config = dict(
    model='segmentation model',
    decoder_block='basic',
    residual_init='scaled_by_depth',
    adamw_lr_other_params=0.0015,
    batch_size=128,
)
Rows from block 5 of the encoder, named by matrix and row number. Rows with one number belong to one attention dimension. Each number is 128 + 24 x the weight over its row's rms, rounded and kept within 0 to 255. All counts start at 0. Numbers have three digits each. After the name is the row's rms in percent of the matrix's.
# v: attention query, key and value (stacked) (encoder.blocks.5.attn.qkv.weight, 576x192, the v third), inputs 0-191
# proj: attention output (encoder.blocks.5.attn.proj.weight, 192x192, transposed), outputs 0-191
v.50 110:186132126154172109164152136083122123134123139131112104149156143149157091126169137098098137132125125140129182130125102121116139160108125148111118113129108115127131140143125116118139104098125126143150130091065152147152156104123137124120087142152136134146171114137111075079107117170111114127128128106155134172129126154123147147149155085091128146097138120082162080145140097154107152094113174114153175151084112157114107096183156170126169135093142121172133144118124152131081135126127138168140136137123144129131160148141144121120145130117124163148102152117110132098190124170141119143
v.51 098:143146132139112122122123108144111102150094134109134113134081120147152139143117134157168136126159105105083135146128139106105115093119098100127152115129124106117100092136154139109143155161119088142116124137122113154128143087156124140141082125158156122096148158096196113144144176110129103093110114087135131143107128131095097114112112143130098112125103136131113113147118172081155109170137126153140067143148187136177135165104160129147124127117118157153109130151137076119192108096121144105146123127078126130125135126133130099124158098187133106111132141128079098164154136076136152146
v.52 091:129157210112119125107081120142159114139105154144131197106142138138125095136092168115181145108170106138109131111155105127143120106152162140131111137143140142113086129149097156127127147135132136113148159151139105141117096122154126169137121184117138125067102145087121122153158110104138184106091136153118126104136148130148127116154107098148142141113180138179139124159152119119130139126119103154131100130085134121121132120123123110145099094125167104127085119135128107110122131111176083127138124136146102096088137130132101140111135146171142107104141115118127084150104121102114195152
v.53 098:126161113141139113154155134091121137116139112119140100140089171115132119153148099114134127108105130150112136140107134097124124107118145130130080105133120158086145128134136112156137130102121112157178120141081133118159117140158152077112108146107112138121182122139148118152115175125163114136121145080070135127098112111101127135119159117110176072110110080149186117122130151159124145147128163103140080147132092133137082126129125155121151169100069115176152128139102126129127138166137118125135150171105169086121113145116132117100166131093122169124150129129120149133175117136156168090
v.54 106:061142166157115136100118138151182133120111124132122143080120169095128081141140156159135124100164137131130111137133135087135132092150127135113125148137162118142097108120155157101132144138152145136176141135153101164139127133107125129160126158133148102133115140139131142111142082144090117113125131134127099149121123140152129112108088133135093133083192119091077092132118129106130142102148140133134184134127096094106171117136146097157157123111116099184128104147125119129169129140133084115140108100135090166112109149149167128194119109113131140129146139112151133170117165137116078176
v.55 095:144140146090152127165121164095132143152090139139113133160121132076152072090135190101137135126116142137126169161135125122134106125138162072105118129129111110145129119111113135121130125125076131109132142163175134135132087152129138170128120137125120136096154122101123169107112146142111126114117098118109080121124097132149120151082121131119154140110136148123107096168138115079147142101124138164161093128078140175097182139115117141145148151138118123135158148136210127104126110083118134087172123129104096120132137156122153147141099143167159134144093137119114074116155131136111121102
v.56 102:160153105138161113149122143094116122137118146115112141149118146111131092101154128129140085143155123142178145086148116119127115135158128139139114115129118155115100141132142129121104137144128102158137146121110109144137120144107149143161111138141112167115152113124097083075127132121137134138077122112144120183115133091149135119083132148108185127130109113127140131179168115126140113128100177133132137106097134132136175176147152134122121147112081176166105124128137172119103108124141137113172140175138113085137145145102187126170161162114146129132101142147057115137130133147107193071
v.57 105:087163132105093150113122108134141140112137118106118112101167062123118132116123126107140153142142138127136120144144135127112129152131123130129104096137160155112097142115128107155142112190142131087120130123138151092116142130126103103154120138170125093109063143134134108157096158169103126157138150103139153104129113111132144124139168148135071141132173092123148166089133148170109126177139094118120081163091149134184175132122124123135182127137117121118138122099118166135132186129088182119122126127159142133119099107184099161120118113119146130161154135138180149134154116132136109151
v.58 129:109132117136129109171135126110140134123130125164143083176104149113130109126149122112136112103115163147105171091131129088126142101121149115146120106118125159126106103115128128121102107117123132117130124132094159101161152122130155132119135136097095141110179142125126115059088144132156108123083114099117126129130090169116109165076127141111174138138097130114154103162123111134110135148111170123138111123134130163126112137149124136086111121137112134162157144125145153114132099143111117087175132171069124122130168206130145106136119129131143178179099138146119080079137133160132150060
v.59 086:124167132149112176130119107157147135118112136121123124105076087119110142132129156146112152105147148112138087145119130132116103155118105131064107107105137099182123176112141115144189097152127149107134133133130115134086148127085128153150185132134114092135099124106142143111091136161086141145144127104172135130107165146114166123163120129150062151118153134114128168137107115145143155098145119092155169131111090093097146083144130117136120150111137110166159087139164126142077128137135164102115116127132125140094128112154134102099082084144148127134116102109140167115122117152118109155
v.60 091:161136155127126139105089102145137118102139088126170163112142093146124139129098160149143136125136125130122147098143125139177114144091106101177128139139142115165138146168135148161114129145154129165125160087155077128130090122146098135141201139142118100107097128121107196097145101074154161139129105083130164120111105102117147113145106143135153129142090129154078134129107085096116123141149104207132132133158133117167089151126178112104084151128139141118114100154139117150125121120133131122126107102135101136135109127108133136140118130152117107141150122099110127139071156141149155119
v.61 104:120116149143129104112092158091133122146181070114063149092159162100133115145149112143142098135135102124149113165098130112134124147127132158123122132158115156100093159127126125111142126151105137140157118160138118125105103147105105108186084139137116075120131140144142117142151129104117158138120139123120147140065126066126149105183158130096143130127141125145147123101152128161113102155107090120133199139122107091100125089144139132147122108155139114106089101088150153097077135155098125158112146107146143146120140100103139122148147154114137098137101097162109189131136121134118120136
v.62 104:139136159108134115132103115144127117137114157131116165112177102118131099111093142107131097176136104107178116107135136143128118144128150093147098134126100106152127154122141110137142133145121078129106155124136119138107086123138127144139162139136108186079060127110091147168148089135116172111112128178146068120113140121147130119163121131136119130112150150152083122140141106100115129094116082167111151120100168121116187145149120101143137140113104161112112130120163125144109164083116130122114124134170108107130099088114157189102095147091142127094155139101111107148100140135100162111
v.63 090:131142152139141128130123144112111088158149118104121186120160065136148128138113115128161152120136114155098168128145137127136138141123148113165101101069131172102130137125129095137107143129126137135139132157176148112143130127143111135099096105159130144134099129113104101136087148132107113099139113106113096118129082144118131129098139137172102137130117138122147150125162136194114098156140126166089096158086150148164140139103147152099131163140142158123150160108115120093083138120056174119129085125141144108151166126159134157107171109119176095148125154147101148123078122140150158139
v.64 088:126118085156115126095088161145115129134105104159052147127095123149104105135108136108108109131144107085116137130137143102137152060116117158118144150165143148156129119151119137103120152132129126141152104126117097178118154124105107154153142147121124113131076137147104151132118071129143132119166166113145138117149142139142148110158065158130129093074113114081092138155158115137144145091140091133132143121151094105111114128083105153136099071079133098143112162097093138161150123163109100100108115105148077091125146136159140133132094109152131116114118132147133126114156123128128134115
v.65 084:154148093138157130154044106097124109110123137135121130114083091120130094141110115101174142139145081133111136093140142129123153110122163154123126105113144110121168103100077121135117140112113087130147106155118124123136159136152144144101139143121118154095134144141047142158145160108111156101134128119145125156116156143107121143146093118129141063129136108120142122168132140125131130124117145149110110132125140126143167132144152137114078133103122139130103106114114120115128098132163160072124144182107073128149140153123138110104138133125207169083154134136132099138137121160092176146
v.66 086:171157182132164164135105134120094167126157101165099132108113110145151151130155126156118101096145130138122203151089132116145145106135134093140072110160115166121138161104105125113088118132125141144167123159141159104130157155158110104157110104111140116094111134137124128141118110161144087145123166151120084189103136121118106164125133140112123096138139104115202141123120135118162086140098126161134105122138114150123167130144153139114136137162146083152126165133129081125142118103129141109181134112149140102128118102136135114115159136142174140094133137119099115156100162129143095116
v.67 084:145113111164132090129156137148134170143138148151146140144135123094111133113127137140135136175161149137154170117133144148094126145097105145171132148121143047106103128124155162111151100157159170096112154115095115183093134132149115093131106131134134177120128123131123100170109134107135117122145140115144152106131173145130126113124162132158096137149124182138176155138120148131144153122155138117117172084132104163141104146112126126118132178126104159085150166120142151125144162142143120186103153114149170136133117111126119094129094127117080159116117122125069123107146100151138173104
v.68 084:146142137160153123106142111141163118099185125155155162099121104146093171122115096119123152159141128120142132131101141122136164111123134118165119171126153075151099146156111128149127143097082114116087131100124114139142127112151131177160146166130108146092112139103110098130133104118143122122141108152092152087180126143136120092119149105176152136101156134121141134170145115121101138113164142121130159095126165177187097093116116100134094133099138108081107118140127130146143149121117115153142146129108168088160147168118155114141129079131121121113115127094115150154119134132159201111
v.69 095:020140121138091108103191097096161125117117110125134140117109189118123119135121096141139105129106141129124117098127133085177137103139124120172111160133144144148105119118154105146148134107133125121142131148157115164168155136137129183122138142134134119120128137110119135122103152170152113127141116155069129100135087134138129104095119150129134129124145120091139130165122126079116110143127140080135174155109181140134141090101125089116100133108139107124106101158160082149153123139143099130109124152104134135128154148139139157140139130145164129174153114071144157127103133099140155092
v.70 110:076079141130131134135132120080151136107094095122078122118118161085122088084154121112166123144105136158139128118117129112188121097119123131145127127164117158126131124119150132098145138115155172124152126123152110135103117180132095155131144132129121067144171138121169135099148111155098113143139132116089126118084056138161110122115110125142088141144126178115154126148110154105148131121092113140149136146142129103075174096116100119120160094135154123123123109171117096088148142158152095114188104156128115133112138137134099109159143146137117098164154125144131138144095143114153131118
v.71 095:127133148062139151141118120103138160144162076116126165098174099130132078120071102138140117161118112173163169119100100124121103134124099147081118156130132073121137106105114116088103131105110178116125082137151119110128115107122113150125115153104142138124106138120105168135179143134138123119093104142091128108136128084156107146093125109115136117149118132148140144136084109135113152173113125083129159142066137142111143147118139163121128097162076099103103135153138117124133125099139145181156149119124151134114147139109137149121148121134130125128165135117097094164122116120077132088
v.72 082:187114108137190136158105091121131146120155121121136103109147129113128149122149123132142126118102178137112113126140155128122072153092140110179135131108130065120160145142134138133095126101120114103131161091109141121155124153113164136145117114129125132135131122117155118130127171130093156136117132146128138100111177075102143115145123107154117118133119127120143098104124117157124138080127113140157140169103096116127092099100112093112131135099098112105136125120113154121117147144152127163064126123173165114165163116094145088118067153144089147154139152097146128059156100171135100133
v.73 098:174123104139123058123121139113163123165144113116142122128181118126150159133103113160122163139133107117131129157150114138085085175127091130155120167099110051122124146145148112099105116156144124162099109127166146133100137141122124090110125121140137145134111093133131128131134135088108162121154112130147140132124146104110145113163157130135111117151124150162098129076130122170088111117184150182112104139148071128173106121125098149152131139105119119102124138093150141102097162112108161169104149087145148147133114099127119132103119123093072130123128122124126156109136117134140101181
v.74 097:118119124105128133103106122146111107145133130145172143101143106140117203122119136126121158172120141115132134150122129173135146093111093132134154146115120060123121122184146133165112132139116121150128149086135148127146100136137132119155141113173112128139083082132106138143130115109168118133137128111157155089149156118119133100139126127126125135135139158156117149094134125139131109113193109169132137103149088106142077115087136111151110119138130147117137111123155178140145179136089130172082150104137138130158112135150095109121120105108033116116132128147098132089098105115187153135
v.75 103:100113174117142156157161092121076157130110111120170149127131123132176129128119110117111122082144103142125126136127147122132169123137125100131111133143119204147162164108122109149137124142105133113116134186176099125167127128154142137130133162147168083121107138159086146165118147097134157142124128111069127155120091114141147123102113126096106135126125103185156110142122153123157112140091086126159152161108166157122146120153165136119114107158180090130119152160123117092111086122128155058155116121142136141127149128148108164137145157132166134150150128151133120134155152110139128127
v.76 088:115099154101135155160173097084120172130168146126148122138151096105100199130127152096091130132147145138141144143127108138116140195138133095090108136073120142152115125169125127108135125151145144149150142118118153105128127081112116123150166107147120142109138111109116099122157095128183127178128126155136116111151116129125142111099153144124169143145163114121122161106136094137110144128153101164106145107090096115169058090115179146114145160125135166113135129164136118144111159142095125133138153117150125135136097136143118167109185099107083122126143137133137100110127094131127095115
v.77 088:054145176084129090121166092121178108134130155153075108149098141130116136118129116122134106129148154110108147138137105133169173116144104157129141152144128151139130112114102133117160150110103174115145144154090121103136111122163180138135151154136084155154149118114153115112115134143105155093131116151100133146177114126131125134132118086095093140134129075117134126136129110086119157177102146121140158147166153122138160151104126153122113131106128109131115166164104125153155134158151117125123141163074150146129164144146130128128110150121122140161175116142127104110189121125142085177
v.78 093:108153145130132188105129142112161133117149113116141126120128193133152101128186120160154100107131137152097143109131129103149157110143146135072145122142119193153100110140116128134134153133098132078133124149129104148174102109161102134120127135096155112110153151152141140088156126130134121167146145141115148122118179178160110140093138148150135127093137111108165126196111199111165113155110134087125130134151165154087131139172120114131100114159113126111107139120106135104143122168125093140144086144127128136114126168138162114132147171135161134130146107111127095169111131109140146131
v.79 073:113145145089099082132148128124104157141091089118104153133139097150181081116135136084147089146129080144112157121113114137119119130172163107104129120145083120116111152082083118095172147123117102123092129169140082129117142137113144138133109131121144091118132124121206131098149129116125162108134150148100104169128097146126124140138139133134122192178113155162157169107123105104145145138071139140145100118135125127130181074111097152108137125134162066143136129131127083121115114100154134100149144131111126114128118134114138146116105136134114090131164127134130108144094136118128110115
v.80 088:148166099152110107126086133168106132127150148123126145116094152110102121151128138119133107132125091120145115096143150108099142077131131156154143140131142090128114101144123136118102140113129133135073101096111118154112128116124132120128126109131133157113142149084150123109190092136130108119144120118155160024118157122103103120141121130121153105085163130096129121134153108091122168113159146135098089094178112113136138140096131112121149119111063113147136117112156154144171177104157135133138131164133132098143163129096115128121115109185130143137132134130131107134100121110141210159
v.81 068:137096120116186101159198131123102151109152139140067112153168107124190144135103127123083099105171126109122118110156135141119106136128127091145129090082137176089162109113133093146142135151137145136133125152164144126090131131150118122104124125142131112132139126132127152138096166128111167127115142138136129165101104141102128086137100107125144123183113137133131128143087158137151115103092087132131119120123121141161171144130160093087128118097154162126139128123158089094120128141118104101151119147147123117136115164156133129142108115149130166093191109117146134125086191114155135103
v.82 076:127137127113130100120122125143146117119130138110155098092119155139113147090142145148132119149150096127163114128142121131125152171149139124097125076185146194132141145145133157119135141114155160133121185135155143145141154125133110145110148136141148138118132145163076109108112093083094144132163103164117146139141139158165114102142129110152128151115166098136116114199123145104162129110093139123085135109147162132150137111146129094142094164121122155121125141125156138156144103152145086084192116084116129134149163169155140112202130149132156110123138100151172110167120129131158112130
v.83 093:166147116103113132124087132090125100111116157106166118119103134110133141138120149104145078116144108117081083117172110117088103156122142127141110054122127108087139094107127167124109171124129092156125136126144115122144127137082162135124098108107157137110115126168115096119133163085108131099087114133191151151126144144152138116131117144134103123158139145128107112123148162118131107107100156161102096091088150085110136147127157095112116161109111191109116096113118126133154090099144133077106104140138110130123098115069130128141138140105128138120077142135122100103115123129112087141
v.84 086:196132158116162076145119172144068114122178138121081145123109118102107108130112124145143155144129084107125132161126153129100126155119149127196122158123113114149120141120081131143158119142151126154081163111126105089089126108126119101119160155144128102116107116146078092167131138105113143118132132104155135147137127136123156133153086130111138170129120123164165127140135082159097155138153128150105111111116146131163151108172135139108127130142113130131145108149115138147104143144149121094143146161166128135203149107095135125116109077138083140114108110171119128117117123144142156095
v.85 076:111122157146133106106163138152129149129145147121065213115165119146154150143126122126141115091106140098151073183103098121089100102125128120126192116145137165141132117129108116112157121135162117192122098152097134123105127139117119122113179138112136130139122072116113134151133091136125153144107129134123138150126143079137133115126095137105126162161134124129071125082160150113094152113135112110102123171163126130124122068113157152126136145174157135130138111105090127109134118120109134124116128104145136154090149140137147144122141155151114129148124097130114148098126123122096069175
proj.50 099:126150188134096145113160129142124110147129114115142146112179110146130110129117136108144130162137123092127099095124160124159114056099115078136163177121130126151140137095121150134110156159151155086128105146157137144107115099130124144090151123133160135125123114129140169193140124086122113113106109133133119110126152094144153114136117148157091114153111119091125153117177098144138143163144132135090085128081128098142125206153118103086108136151122162102126130110140130121110151099090140122124110153156116096117125108156147124154103142109129122124139111118148101137045132113130161102
proj.51 099:136127086096135109161122128094112143131180125117134118144168167134150124121105103157103128116112161121154168170087093076121137141124153112104104130130160152120128159089104082105127133109140088120160104155119136152118083136107133117171127092102092154142098132128127110158122159184120109111118121163117099090101141108122138129117161093108150133135161145094130144149117122137167173098159101137106202136104118136107143119171119108139122128148134152124089120110138143173098126108142139142110138142123128166112164067115145108144161130126093123108141117143128137132093130155066119122
proj.52 088:073102084138102113101089134136131101146156155127118085140170162111163189110158098101126144106078135123117121152102126112125137162139151108152115112122120143150142125109178114110158141090126143141131143084112142107121140130133112139137129153141095126173147148146133119123109147164113112116162123073157130128127131136136143137123134103099166141131115098118135147124084117127101059119136174126129113168121145110104124091137108121098170099137133147137132133156111139092109087111100146086124153144111165093120096147088174140117106111140190190147151102152131146151135135158126116130
proj.53 098:114136141151133169122111107147169149183091132114097117115146079126148102123143143132101121174142143112160142129169116139154099123166119155098147148117171086148132136126127135114098116147138142173111125140177134165108144111146112143121140111111192139112062102126123176154150131097121125139132115153123080132127143127158138137128122122131089145114117164079126132145174110131155119113136140141132168134113135114077193141135120140109070123110156122118115116060160147143088114085128109123136106099133106138151136109117127099156099112143127095134111153117106150117094127098118102166
proj.54 090:129152129111156132152184085185105114132142133100127126134113135164114158162100095085106145096128108093097150169140112091156116122064153113179135135138147165082148154159143092154183135146115103126126118131090142088121129150152121132119137126142115151084128134138157096135106121156154144155128116077122145119116116157139120119146167134123135117129108092172118091141122154123129114181076128135137079154124119161166173132128133124134145136140154149104126138117138118103112174119100146132085112169132135140168170137106132109084140110142136128091122142124115161134128111153138156139
proj.55 096:090109102140106126160152092100143131114184121145156139127123175163129147120142126117132107173111134125120115167102089133148126140124133128112127125126162128155121116025147099090170118125107116141128115101075099130110123181137152148109122144106098112124106144111115093154142157120178128114128102124104136117127102106124107099109139136119164149144126128137150122147112141144129076143084107139142086104140147106171095106114104128159095104104141112125116122146092117157121143159121093163122100127167096126145137067111132146103141152132145124175178126101124145117157147097162153147
proj.56 093:119119141149130153141124125124146137121089154147084127111154136107116106159101132137075134139154100120145135154109135154176115123113096110117130130075144130111128156043125130142112091128106147101154138129094132083094154151134137096148106102134163136123127115142144083132157129070117186162108148149144157120117167127116150151121092137140078128136093165109161124119126127169136124140140136144105118096116118140125089122121119092109097143102191096091123113130147124150110121127089096121121112131147114064140145112163148090139116133071143140091120098132168145129106106099121135144
proj.57 113:150108136150168123129141106144120148121129133164155165121088102106139115126151147122134140066114113118141100117120103124071162128133118164100138109153135167135145111149129145105123143073138107175125124162140112096139146068107116115089119151108171151117177132113132182063144126165105115140129128113070133133115085149149133135111114156140145098115146155110128116106108140129111115136128140146138156110157131101106102127139089106151117117119117130165133113174140104115173119098108071112140109140073109088152166113119117103140111120128134083104110138135078100126131103086144139101
proj.58 112:161142131139130174138173139166121157149098112101114139093137095118119099139125129141108097141169090118123117126143099109179082166146136134141166152126147079138122180058118140106105114110124156150139122131157178107097111136163158128131134100108105156062087117134137153152151131094157127157127130134127152151119142136159146141153130083149123123131110153125127120134111137133160100130101117135140149123118156118157142082135118148129135138145218099118113119105149154138106119127112128170111105123135118144138147130124156165092145159136151088143137084127092138151114149091092137151
proj.59 081:173121144114130140166150132129134143153178132122129127148111157143101101131119102117167130139118139089153106107118117107102125126104134128115112083122114138148126091203148107114135112101106138115107149117154082129129145130139126158126110102151147158130137105138117105101135113076137094140136122153134106103101106110152156101131131159129116104142126155153132131060138157138115122155080138143063059146162153135174103146106146132124160136100152119125106071122105088125154173119090163106119142162144130139142148105078086153127142098111124157093118156138076102126114137137118146111
proj.60 090:087082114148109085132119158122127139116127134136126118127106115154124150170116140149121161141159136121118148115107142167104154126137186117181132086100132111137132089093148099142120126110093145136109103146105100101133152126165093135127133117140125184126135154127143109127098135150108109144092125170096140166148101148143138124142140132141092160136136147158129127108091163170136162132139148062094134094104076165138136092136134088122120151141105118177144145097136124127138139138127128095140128114125166137110174163081157131098172117134078126162122156118151150102162091121127082126
proj.61 104:122135110130110118108101113101114107145070170142120130132128132130104134138126174111135136089088114116106124115156161119138111075116074130123093104094146135114132118092161157172111129149126115098130120121115085150143184129100079160091143148137184151142159113124096149105122137112151138124106144098152112131144136185142115110129085157157104110133134126127120134133123105130170140129154196142108072138127116127105151152121114060124094150124130129115144088114132128082128108102094135092154156125100129113128104142150143130135109095131152171139074185138129113148120116140132135107
proj.62 106:089106128125170103122087145118149123119169136129142111144094126155112176128120140108130164123144152146111119134130144121096148127193098118154112091165133174152109073130164104139144141113120139153121140132060134120123118149147112103151094140143121096160136143109158087109097125149114095125112148111128130117115123122091140123127133121108154118139127116155134106151121154113096115141135147069113101099127076109131062114120132126110160119100130135157168148136127097094128112159123138102146131129112160100152134152130126090100142135104124192129155120112153132076202113164174125145
proj.63 093:096073129115125122131147112119157116096145099130131142136120150121127155118144138129124136089150168129173141076081132169144147123109107158171124104176116141133104141076170104053144140088122145142145095106117093129120122096111116117105141135095117139134152152135124167091120125120116132140167158141121121144115114120135129126123104123098182130142175138105139136141156110122104118100162143099156163128101153109112115121168139109119132111099117093131160120191140127151135114089122097095155103128071133091130139090118179087187133141138131095119123133108099131153143121109105107130
proj.64 095:095142125145157200130121190059170129140111125080115103127161170081155127162157110122150147107131162142161132109121112135128135160104171140136145168136109119150129094147132108104142147148145151103153146114138125112138099159106107132132132125145090185123110163120156118124146124159083105156135116125098094129139146129143103106139099129129121166140130149134142119085117146123102102129143135165073134128102157132132121119132139117145102145138121157104161115159143138103154141150117161134140122182114158107102171108123157132118159118138187131132106114140150125151077167107106153093
proj.65 084:164138169135105113105141143120153177155119129128163106169115123135086136125145167129144163124165142152087157139119170139134073115103140181160136139110114129132130144159160084116105134149138114110130153139150105143129104115098125110104149136151118112135118181140165134131137123111114134159155128150143090084090142123112109137144164146108160119063122113117140147150127115119106180117145167143101127128159136156157038147140129126138145133097132123183162125133151145144115120100132159133128086178150099147148116159126139100102118134149123146142121146142115133081159153123131150081
proj.66 082:134146140158121096143090136122169124126154116106088134137125125134145133112080107126085091185092127134142133159119105139115143071127134130040120164108154113160127118196138099154150146162132114089105114109106160119169122152131116124140131144105086124118132147128138148132146130112117145123131153125156149103094125081096100119116135168117145134135167101111119108163105136149102106121130158098127114137129135121145083151151060137168130102107066128143158165089149147127123162117102129152118138150099127131167100130148133108132083149134122145153155115138145095145138154118139102104
proj.67 088:104134121121144115154114125157101150116116149137065146138111102154141122094110131109128134125096158116050083134112118092157163126147109103122141124142139202121133147039123146144119147135113121151125128150103136173108119121148152129099101136130128119149128136141123121077147110109104183116138143109114129152127139140109141111142132150107138139109132146146138111094105149127150112136123139117154140113149153168109151115158129163167161129139113139151119087137115074128127149113137103075125121150100088090122087114154155182178127097118106148133134089145113170135134118093110093092
proj.68 080:067113131114115165132101105115130117146133125163106114132121129119125097132093157122131136164112168141096114148120151136176096134114166153156126113124105174121136085081158143120125129102106103107129115127141118153111123134118131101115121134109120141122121096117156130108128117122146111158114144132102164102080136125143136118136156126117147086138100127123130124170140145125136138091123126129198136129156155178155204102108118172154131174135183161168134068136154173157151158102107129103126142164151121141119137142141136146112151081068129158164125086119095113134140123100121150111
proj.69 093:140130065113115136135075109107081088123140138130150139136124135104129144159092098134096126121100153156113093072139135144098102190135149109092094113106126062113139131134103169119156130131128104129127144116143113132128116147104105122096134148122170156103124116125137174134129113174134125144152122110134158121126148168141110127148127120110136130114101133153104128148120140136111118121133151117143138115130114148120178121115158131134127111128186153061137113133144199110177113116102142127111130150121126139105116121137070198100151144124195131160101123124075133146149125107115139150
proj.70 102:108137102123107127117147160082118132152082116136185128121101136143157137124118120140099109171127089134095122149104078126102131150131151120081115150167139033108141077144143152157188133133138103119102148121172128100132085128120096138128107102111140154119135128136135141142141130144171107135135115097142154154142151126130139127114116097119125128122119107158110118117135165132116147139117124119147121080108096097132099104159139164121104118128163164116162129167127154165127116118112091132126147095107095139116164166167111177090139101136140110144171138147158158134143191142135116149
proj.71 095:173135091111091078111137118105079133115151108122175129106114105147076119113156115091108141112118102088100139136148145110093121075154178143108135111129156101098158169129140159132134132105094126144138161165138093164138127122101141119130111096121070143117114086131125175114145108112160130096166111089132126133148125150129106120138138137157121152124138110104120158147132169125099141132120149129168170166176142106135158125130125161130138148171104120162133105170130153108152194103114133124142105157164090162148115117121151105143124133135086129131150109120111162114151146116146151118
proj.72 093:170122093126104144137083102117127124102080089126095164072137113124172102168122088155178134129136123144141144133116133120162157117134106075129125105134154216122128111053144159157166136140095149137120110099136114122126142068154107117157143131147159118129145141143118142090122127134131116118130116112119177164122119163103127122119151160142133129116119113137113149080158106105157092153099144139116100107103130143142119119147118136143139154114148114145159134139123110127147133120170140079129165131115110105142150116106185153149132121120114157126128111123124154098155114091119076103
proj.73 105:133114139114125123122132110119113121120138135131096165114133128117134118134154158123158090116117117115083128124090127146201148152110080099183156092142136222122148159058115128081129124145100120169145110132112134166115109127155137104145129120107109086103117150109099129103117139107118127075124119124117112162149076158101155142144176180109084137126137122129140123115130137104151141169097090115134113120122158113124167146145140146143198140126138119147095123122142062137126124142125098107120130119122100122126129085124166128165128157137121121119142089119134125127107122146112116110
proj.74 106:094114137121162152148075137130124143144132099144109132119163127083104120133148156119127109090145124105095133143137110091145130145102128111158109113111129213115175121021133140096126119138094099125133117121134142165138117111115149163168114103115129088112124115123127118103115109126098128129109129140145125145166095110135136133116120131124099114114123156144129110138155097096120074141088090101124137102141164134128183125137169128134152137136163132140123096123145058126121112160178098073153153124148100102125170111099120155113158139132135147126115099127166115150110128126110112126
proj.75 103:120164108146122107121135116146133106139137133119145144148124156096117146119100137139143100192108130103123127133141121142123110168140144115110099149072129048097142090250131108130109123137152152148133108113114132156162128127107126143136128113143128116165132105127193152136168120163121142148137144119122112090136171143148097116130110108125155104119132104110141160162123134140110113137157156166116126154164091105136101160111131126121134097120086130125131129077112137127171145125145141169122158128132153162123112161152097100058131147139112139145135152118123113139134130144163121158
proj.76 092:103122115120160089151132173115100106097137120097126150134113095124095126091110141082136174131167131100157189128117150122110134100092160161179110121155147136115127165104116129130104129130107137151116106122165200170143094134131126140149146116095092140139093136147139107095102119157129133136130111152129122134117081150109140113125100125119108117132108116121113162138153111166145104099109153120139107161117170142110162129118108106129122148124116093148120143137151122150116173158116115142165111047203145124145143133116104100106144101130076159124107159115132136119166131111115135155
proj.77 099:141119087132156152125108170127139110146128110116107103109115151137176102123133158100134206098107093128123115138086090099115125137123142130130122157147104116135135117154131163137127144126130176154113152122182109109093142108111151128125121135133133160131151105111147112133105125167084104115088102109131128093126130151161127099149174144145116087097097124181131133123129135129087156138141132133159133129150094155156166125119134196134158121187145181112097141136118153157157157119160083132113103111094110148108133114129085126131156123117148128119137070115110107139154126146124185121
proj.78 097:115114099117180119121138114115110120129158164133115121136156121116118138156126078156088113136142136140180097120158137125067085118159137114113137150160097073119128065174168107166117144110150140115103139118110114115126115131103108102114135111126140148122147118151154115146148140114108141129141141136168124106109135089144107164140123126156178133065154141102122121112117155138113113122167141177141132127126101124191139110124132106133130111132098146147157137149137184103124112098110177124139126138132123163120104099123068142113141154125130089161113177134150091124081118149116182138
proj.79 083:141103147124087108143173117133145087132110103097149133143107084074122131126090131123114144151111127139104118128127155093140099116168116114061163127146131091158138146129146151103137120111126132141156116127132119087154130144124097103082133124133110145111110113142105156189139112126107111139115138100168095135114129123099107124137117138150133110103107095114121112174096161111122184133157115149137142158132103124137070162167090139135115131134095103124093126096095131128140134122116148171106086128101080149123113120153071111079106162123107119112143086166152154136155125148180108147
proj.80 090:105117153130129163123119086114156153122136135085142092082155129170121131125177166176077158084156121145104149121135133110142135112139135105147169137137105181153153144073117140136183120131094151109116102117150158136122138119136114103138125106149111133068110129141087089098111128116136115140094132114110102141146110117151100075125125171108162121124109160087141108139118134129137114088099069123099140138106153151138131103129147134144116138114109119162121101177144111086162096097159121128149152137105166145139184083122145138120108137115154094115145095134118125132120137112119135096
proj.81 074:109150104117110111151139119133123099137112117141159152099122138126122174148126174135174146111161142161145139134133151148146141128137143161121101111148119069106127137176118135107115145128111100137138168141097165148128084143141133143108133130095156173126160159111136119113132133113113129156176157104125173116092136134131135118148097110156140138106156103138137133108130157105159163097169107147161120150078160098137075137139112105145138166115088121096136123120156176127112170118113084144141094100120155132171136178152091051116121131105148143118141135115154137119114111135180116167
proj.82 088:080120163103124118146146154135144115141105131141116134140134086098112130074111134130141141191145125152167087125134134137123112110131148141160138135123119117120084071196162120139128128119133117159135107133087128136132099120110090133116137116149128153117138089133155116139136148144089157145132142060115119091108119112140144118127141135129148095077132125150153140110125100130126126110215164154106131108122133119136113100133086139122115096159083154133116152102133202137154116085103135131156108165131148109122145150173102148140146130135149131174162157156146148112090121149097113142
proj.83 095:160130162150128110110162116141145145133109108121147132134092117103123132143142113134157148169134087144146129115145128153155143144146093149177123144120178147116073145122105085154089113104136100141130125133106130153160132133173111137143138163112149102135131152133134119177113123124150139127138123146135117124131148116117098156151098120137143094080111109138124145085112114148155165120139141138121113142119099116150064169152146074146115136095078123175084158084122139136093123073121133142110080110076127150137075119125104102167125133172119173121136131133134119102138093116098090085
proj.84 095:097111179145076126121126130145109188119133133130108145098087118136131137120077184139157136131107123131094144148168120150162137109157135136160096163111148147120106117147116106153124126143118170121108166153128145098148100096098109153142102121141150126132135097144105117105118125126126134131107127127117154084090124113079158146143124151134142095105127131118149118157131119139162192110125123176162185123102128132109047162120115175121118127154124109165107082149130098115123141136143111138127084131109123161139124131138142131155112116118113159106155155125157107099192134121125078118
proj.85 080:125144099154162123092150132143133121127138083103104132088177111093135135160088084111165113115131103116168131179129160101151132138107143096147113139127130084153104155214126096068089130088130147145145149144119120121133128152134096151117139138163136147147134124122136128178119136155122114141124134166176130133113100191136141097139136108131103112125137143114140135134146127143115155122139098176104149124126128104154090164086102097115130132113145116156108163126088118127124153110144126107125093080096140116115158125127100084112068137160152134113176123122131105136134119162129120117